config = dict(
    model='image classifier',
    dataset='rendered solids tumbling over patterned floors',
    train_examples=97500,
    image_size=32,
    crop_scale_min=1,
    horizontal_flip=False,
    rotation_deg=5,
    color_jitter=0.1,
    targets=['count', 'largest object', 'light from'],
    num_classes=[5, 24, 4],
    arch='resnet',
    norm='batchnorm',
    hidden_act='relu',
    depths=[6, 6, 6],
    kernel_size=3,
    stem='deep',
    avg_pool_shortcut=False,
    widths=[96, 144, 208],
    loss='cross_entropy',
    init='orthogonal',
    residual_init='scaled_by_depth',
    optimizer='normuon',
    muon_scale='match_rms_adamw',
    learning_rate=0.0078,
    momentum=0.95,
    nesterov=True,
    orthogonalizer='newton_schulz_5',
    adamw_lr_other_params=0.00099,
    max_grad_norm=1.0,
    ema_decay=0.995,
    max_steps=5300,
    batch_size=128,
    epochs=7.0,
    lr_schedule='wsd',
    decay_fraction=0.2,
    final_lr_fraction=0,
    warmup_steps=530,
    weight_decay=0.06,
    adamw_weight_decay_other_params=0.05,
)
Rows from block 9, named by matrix and row number. Rows with one number belong to one channel. Each number is 500 + 25 x the weight over its row's rms, rounded and kept within 0 to 999. All counts start at 0. Numbers have three digits each. After the name is the row's rms in percent of the matrix's.
# convs0: first 3x3 conv (model.blocks.9.convs.0.weight, 144x144x3x3), inputs 84-95, a 3x3 kernel for each
# convs1: second 3x3 conv (model.blocks.9.convs.1.weight, 144x144x3x3, transposed), outputs 84-95, a 3x3 kernel for each
convs0.82 100:508545519513524524504526533507482504494491480476461491522525552529512548504534516500483491519493503513492517479530531509549528463493504473478445467483502527527504487518489480455469500459484506500499484478472498487488494497467501525471496472496508481505502494517496496515524526532532532532521526528508509500485497492503497500
convs1.82 104:559521523607506525596524523526494509512524507535513512495489504491513535484478492511529534515525522514479505525507520489462509446453477497482442481522505491540504484471472476484464479465470479457482465501503542517514509509466511508454489480469523517526563467498547466508486487490536515480533490481508515531475498496495527475
convs0.83 109:510473475496472500502488520504471493485524478504521449519472479490508570484514546517507495512489493518491484552558548547498470543469448452523523444504527492464479459508545467497529517490487476486463508529511518480483519508516478470476485530477509502485504502488515519506496487480490491493499497490532504503518497493479477470
convs1.83 121:520537508495549493481484506498483475492470510505514517528522526509535527501517504498545500488475529491436509512466510494487535494465523521553498515512544491546517520515474526542456547530501480454495504517489545496473527481471522487485531501437491455494475483480509504468517514491520549501500543493506512497501514488538528496
convs0.84 102:474490493480480490491495501473495500495482503492523518484491497531526513496496480498527534512529502495525477499483531549489527521460490458499531489445534498467506499472486493507530480531529518504502503496513498519494509515492539509499494457524499464484509506433534520447470516475498508473503509470495510494468485487467476486
convs1.84 096:545466499474500502488526544523493491517489476495479492489507545475506557533536512496480474512511505486497460526485497501499478528527498496481510505475516503497533460468507499502497505504501501498510495500503496486520524466502509479519461499471435511501538574494569527495460472472512487503498526474494489473507502483462458492
convs0.85 098:508492500503491529501502513497438436532482460546517484491472491527484504512469502488519503492475475485465500506513512470545493511516453534532520518539471532502479458478497472493560493480544476502506491504494528493468453503512475547511487554502513513488501517480521507486487476459492507480481508499527481478530496494497486479
convs1.85 089:462516494481534517492519514464484465463500487483507523443507493477491450526467452555504528492467515503468489467516522482493496498470487492517514470475524453464544469478527492475530527503515510480485485433456496465465558529459508503516482526472473532509485492510441470484565530474542523513509488501491512491485477452513481494
convs0.86 097:501511495506504514505493507472478485468543477527550476484501503505514503500519514512506513489505528499500488549453490505483462492457475505508457485472502456496567498523549463474489486465496483484475490513480465504498518550555514490484512502491482495495469474536471532504496506524516508551496485513500485486493498488506514483
convs1.86 089:521513519496516511486511532485516549487516540512519480524514510535551493507484455499461488517489477486463482524526535496490495471485505531499492505505517514477493477499509478509543454490521518484489504482491475462467508486533503478504500456476562488473563530517574520519467460484500447462520484498477526496483476480484476460
convs0.87 100:479479528468447529470474546494461537516539512520511515474504511475491544506516537509478488496488482511517477476505503522606552488525498473536477483535497454477527504536507489485526525503494480505485480495454529501435496494512500522536473529491487488478493497482514504464485488488489500513491496488472490519488515537511523526
convs1.87 107:527496505519511502521469449506456466482468480446458501530502527517521514494495458485485509455494504479533524521527475527508495496491497485523496520514517531545497493497536487480517513505484458566492535521536512509459459481533521511487479477478470502509451474514449461531506476474489487451481500482464492504453527490501529514
convs0.88 094:528500509507514504463509510486462468522498486503470504523503502520515528480488508537538533515495470496486539481512501499505514505496496460520478480471453465495445478482457499484498518498494515499490524506496523519503488505508479506513525511507473501482506502473519497492499491497474494510484487498500533491491484479477477464
convs1.88 072:467505507471501537511508537527491527520480530504490516492488462511485473476489487478469434505508458478522480494475474491497498493498521488475480514465506496458490478486535454457527504524534532499483540509522507498480485467474503487510517467462529520532506561533503546540496496473528499461530524479470498455461503486496501495
convs0.89 100:478507517470501501476513482537475459509454538524495536495478540496473518479456500484495478482510469496492485511479536486418423570450405514484487490493474526529518506489489486488472473469475494473417490469481496501510449472461528487455558474476502515502514505498496502482492491493488485474488494488483486487490472481510477481
convs1.89 095:536478489523471505514488498511500501505526517503522530556519477535496481520491441470511554486499509488507544444463493480507490514526500488496520540543501535539494542494492504511504486499517494473496507494457506491493499553524467466519474452536492492507505514484521505486486516514502508532525537569496481499500503480526494502
convs0.90 102:506490494541530525538514504504497454516525508478524512523513494487489472499479475533544505511516497469498528482499460549481505483437489456483465434473473435439425461486501521525513505543521521521517528533523498493479524529525534509522530547533490494505519511519518520546488502505481492495495503493517517527493497504478467478
convs1.90 109:448479521467477524473477542514523541490537521456488472469483514487505534516486491508520493497497466478497476508487469521521488520527517481481471492488482475491496482475490483495473483463451513518505502519467469482458523487435479495454469484491493501489537497448555507460523522499522521489507509485531520503497495494440451467
convs0.91 101:527508507507486505482493540524532574456484473476458464501489495518490484493508474496493452521521494530533521465493479472511547436537528537481504530486502489522523494485467505521456520521479456487525486510482503505507507485482470476538492490542513495478492505479480474474491500528485504548492519529521507498520538503487500511
convs1.91 110:517531522525484478537491452511516505481521537487556523521495506506479486500496507520507468487521465490506520499465478511485485517494444483483479457528494464478461494496562479482533485494506502491462509522500511504438441518491464516508487485470489520451515491446540529460520517477531500521496493527498518503499535560491491489
convs0.92 099:497519521474497513444493488480507506503490498491507497480498486506461503502494496533534533516564531503529531497495483532492512519450503460452512487462489492512489502500491504475471511500506532518501478521524483481495499538558464463539495472528473484509489481502509499499472479477474480486470481475520539514497542507483529523
convs1.92 120:499475507479477500537497505459507515486534524513521528477488487495511484457494475491488463499503498494539553491510483513529527520505489531503502520533507522522539507517511544535478539519506474497515475548513498513503483510477509512466539504499502484485532528460505503451543503445506502490476493481531517497510536519512541497
convs0.93 096:490481507513509512506482481473521480480519488533528500480493470480501508492483507479469525476465522479468489505455510475481529471467480493515509504487522502523537498511531511479531488467505488491485486450485508531527486494450490504510533556530514479506484493502480484505480479498474497515459498528495493519477493501480472485
convs1.93 084:477510484460510481456489512454444471544494483491479470450456477463483496498487492526485490489525489539544488470468480474484468507497499466505517513514488500480449488506468481478472463459483533530501509497488523509551526513493492480477545520533521519520488496480469485499485499477478468503527513583480465485499481511487499508
convs0.94 095:491523515491506511496514506543505516549503497514482491490457486478496518490511503514504521555531531522555509469486453427451469532550486543533518521457445493476508510553505509505513504475492486482503530508511502530513498538501471452509494480481481465511506492499499515510527514494514547536485530504509491496509515507490471487
convs1.94 072:527484467478487492494506487461486486479496497472465510487537505518579511533565527513455446507490507478471481515520509493493497476502484494486472469450485508484517503497472499443456542498500485499513467511509502484498511513495471465440465437414544525453490478488421486537479476524474485543541529544470503482464475505458497476
convs0.95 100:461474520475506513472478500504455520469448475517481466512493509551492484499482489529507486506495533472518483532535467519531504531451379502539488460467493451476540471515473463487503443491558489509517515537503492511506485558537498503521536497481532514513518496498496460464520512520519508489507506471513520488527533534499497507
convs1.95 090:490510518448517545526525534508516481541533496505480465495538502474453467476476505477481516518511523501504498542536537499547576513497503513518548514490519521476520500480486513525515497473518517521528519515501503518483482491479459449486467480529477490479489483473513528487478506511485469477528508507497532496495492489522510497
convs0.96 094:493467461526465470503498491518512496484479473468466479501462445500497465503515495515519534501521512505497457383486517445497498512487504453451448488512486480493497526473472479447438497487492500487494498517529489508518517513519494499505474481483471522525477521464511497479480488483518533519498530505459475478492526518463478478
convs1.96 091:515476508518491525569535523509502483482499536486509525514477505516490513471444531493511504469486483474479455503490490502503483510504503489472475507540521502537511502505521456477522480481488509506502508506479513515498542512504518535504465451546492517498518525511507507498498442444459442450511509478453502527455501486481521471
convs0.97 098:480473486478504530499533547433513485401465515460500519511494474484496500488480467478478490524502509502501506450441465504518504489520539522514450546516466526539554486498526468518485527565489479482487480486496511521518483439441456515486491489479479505514506490474498493468521530511514521512508507509510489480522531496501512509
convs1.97 125:517542534471456503470462469517488523504531593524558536514492506489462501492473490504480539512499527505510512490517472534504469529508545481498467505489473490443444463474485488519470495519474472527513492510484523466447504488450515481502496483495524510502529500475498499489518494506483489485536504478481474480476541533444441471
convs0.98 096:508492491542476501514456506542514524506543491493491477464489517492517499488564534481495527492485528525523479531476501474481502524528537516493521506508531504467465518510521535549541536517499531514526515512469497491486479462490468494512499475508463480507474485492472488521499479446511486487516501510502516512540548506570572527
convs1.98 078:530489473532512474538514495466495511456477481432477479523514513494508478477478469501523501459495520515503508465478463495520506485531502496501491490472476480452471578521464532501480489511511488537508552533491573527528526488486502470505525520519485508525449471506452478570483509478510497498528522540438454476488481517501495514
convs0.99 103:511502498499487496502495484511494484493497480506483488485460433505512485516539477498519503499515535493502521488429423504542512505550528529492501522504484505517486536532504524500455522486475471468463476511486497500472469521531439541588460523584490496496486484486466514491525511492529506494500504498497475475491490486481489487
convs1.99 099:492503491475511533489491520496490481465474481469457455491469470507513494501503514466492499449493505447491529497521503514494477510481449440460505486495481493515501476478522471430486547507467476527538505521517486509523607528498565600495461480501477513513457491548501457534487486495499499515524482510506503488483535510443494530
convs0.100 096:519557555486524528484520518469524549471492520507484501521512475505528500533550506496499490493501554538487523465489497531529488467453483507490479474462489503501513520500511454476470471462483506519504493494506519503507537496532458510489521499478487482475482468507509512536501490481501502497508504493505512513495499480489477475
convs1.100 094:481501493457509512469478512478474494498491480476480490515468470511517524509541523481488472465507503513491524493487512526539517501479480479457469502475467500504494526521510533496502568527504480486471489492502438496514525507511460417462446433447515516496490499479449482514495522526514533486517508481502503493517496502483483481
convs0.101 101:494482481511485449517492458495488492517522501497503473525472450520456474510482519447491520477477494486503518495567522484497511482458530467484479441457457512528494518487481502472480501488483538531561504507511503506511530522506523547509496500489488490489481486473497497469497495480497480464512508481520527504510506510483496503
convs1.101 118:475492515489477507468493503477487521486491539521526537475463524478491544465485509518501484516509493528538555490487436564492451547515489548545487528527502500501509483476541509488547516506488504487500510499480523522487496488491537509484505485507480520438506516488542495482516513487553510510509519520512504478560505487495514498
convs0.102 098:494510511515508501504480528536503489475463505467439474522486481531474452497478489508531504523518513472511495480489514504493451487474487473493487468503459494508500504533530507547507514516465479495509487491500484490503533473485549508469557486494495496504483503515500531519514520531512519514513503490526526509504494491483476470
convs1.102 088:486464462502485498532530533489502497523532509506520486483456469506493467562572502501519505477461492453449475488527519516510493497493533517479490520470473490474485496506528469512515473499496487473474487504503505493508469479445482479506503541584508473445469440479475460494492493503487470489453446479526502523493498513483491508
convs0.103 099:509508484508499481482490476487503541472512518517499515517512488524501512522462480511499483483486494473490485538525503486528461456480480512512478466505509485495519498538480513523473487499495523500497506488484483494488508507508475476472455505485515498481507471470486481481507515523486508504492505500523520505489523504493512508
convs1.103 097:502539498509528540505504520516529501503533456521480464534476475491471482513450496507493466495478482499472487519508531497475523528494532488501508492501517479453484513527498464480505501468485495461489476461498470477468471488492490501490484442487523498430538481449507506514466487505488451522475473508501480486501503501485495493
convs0.104 097:505498468540538507525537540523455478507507499466461509511513501490499519485474491470490484475465512516486502463504513477496515536496550481429495505489474493485513477477471509538507478518529518470478471488452499511502507544533483512502483499541522496494499484502495516488496511512514510478485504467478489467515535485505527533
convs1.104 100:521521479507467484532498505506542515503502516528522527493479483484505523493549529479479495502497461532463490513522476524505506513507490512533498540524530488517515525466444469494486485484509534537541522533552506481455552471481542500441507535497479498472466529488459470498511441463525463468519491489482506492509504488482510512
convs0.105 102:522535493529512514492510493515477503501479505456475492512494522488475487489481481477503510447456474475498462490473514457489439468477526484513499479511479512545517478576546462451484499511476519473498532494474495504493490527424449462491456490529501471496523492491500521502466475473496485501504496505490449466518505464502537532
convs1.105 102:468494507470475492469510502470525532496520515558540503466483446462496498480493511471523531523529537529473523540535535510497505469491520484469495531497494512516475471533495513509503473481428500475513532505480491499522491480514481490522517506468486511529460502504466492512445472552484474491493500489510459497481495513471457503
convs0.106 102:501476487498505515489490498526493484477503495458515515482498468494492473518512507526514502531522470493466471522453493480467519500552597532500478534445473461491516492503505556482494497527507515517524460485494486532479510460485488471472490512502514528491544529496522507487457514491500505513533517495494485477495493501491520525
convs1.106 110:527508517487485509501490485513523501489490490486510532502538491496531496497535523532530536502496478494450459526474503480474498502473474518495461497508498504486489479531422510499477501485493481515536485526553498508581493524531482489504499527506493484517481489499451529441503480472496453514530488523513515506496461493460505532
convs0.107 102:514499488498474495513510504492502483484488489490478487467554554454541513495488521501494506522498493504492492495484494486491474477475531485471487506483491509518496533484434514501463489508487480513506502493493497500490474515525520526472570542470504470468500488496492518491497510500493505492505494489553524477526521479512499486
convs1.107 101:492506540527511534493487473488517490504491519486497503549513514548533526533490489488495543468492529491543535518488464516475454486487474545503508531533530511543532490506525484497564513546552506476453504459449470449503539527473504504523480485492487507510495491481509494488496477486497520499513531498514501502501485476540530533
convs0.108 100:489479500469467480513507489496530523490502508489490523511510493510513510514533503499494517487469485500500482462515498441512532462502516497493464502507437507489467510402458501461447503476529503479481467468493461482506506480505511557491489522528458471480497506506522503510500502514499502494493478478487492477510513503497500493
convs1.108 093:554553517498503490493489467524498523486501494506474490543604568522580524513547498501514485524528538514483477518499494490490515516493520489475467508497492519517489539552492510545484502540505550488471557495500494465455481497479452527515470443485525505512547468505568504509492507520514531529510495493477487517481473511545538544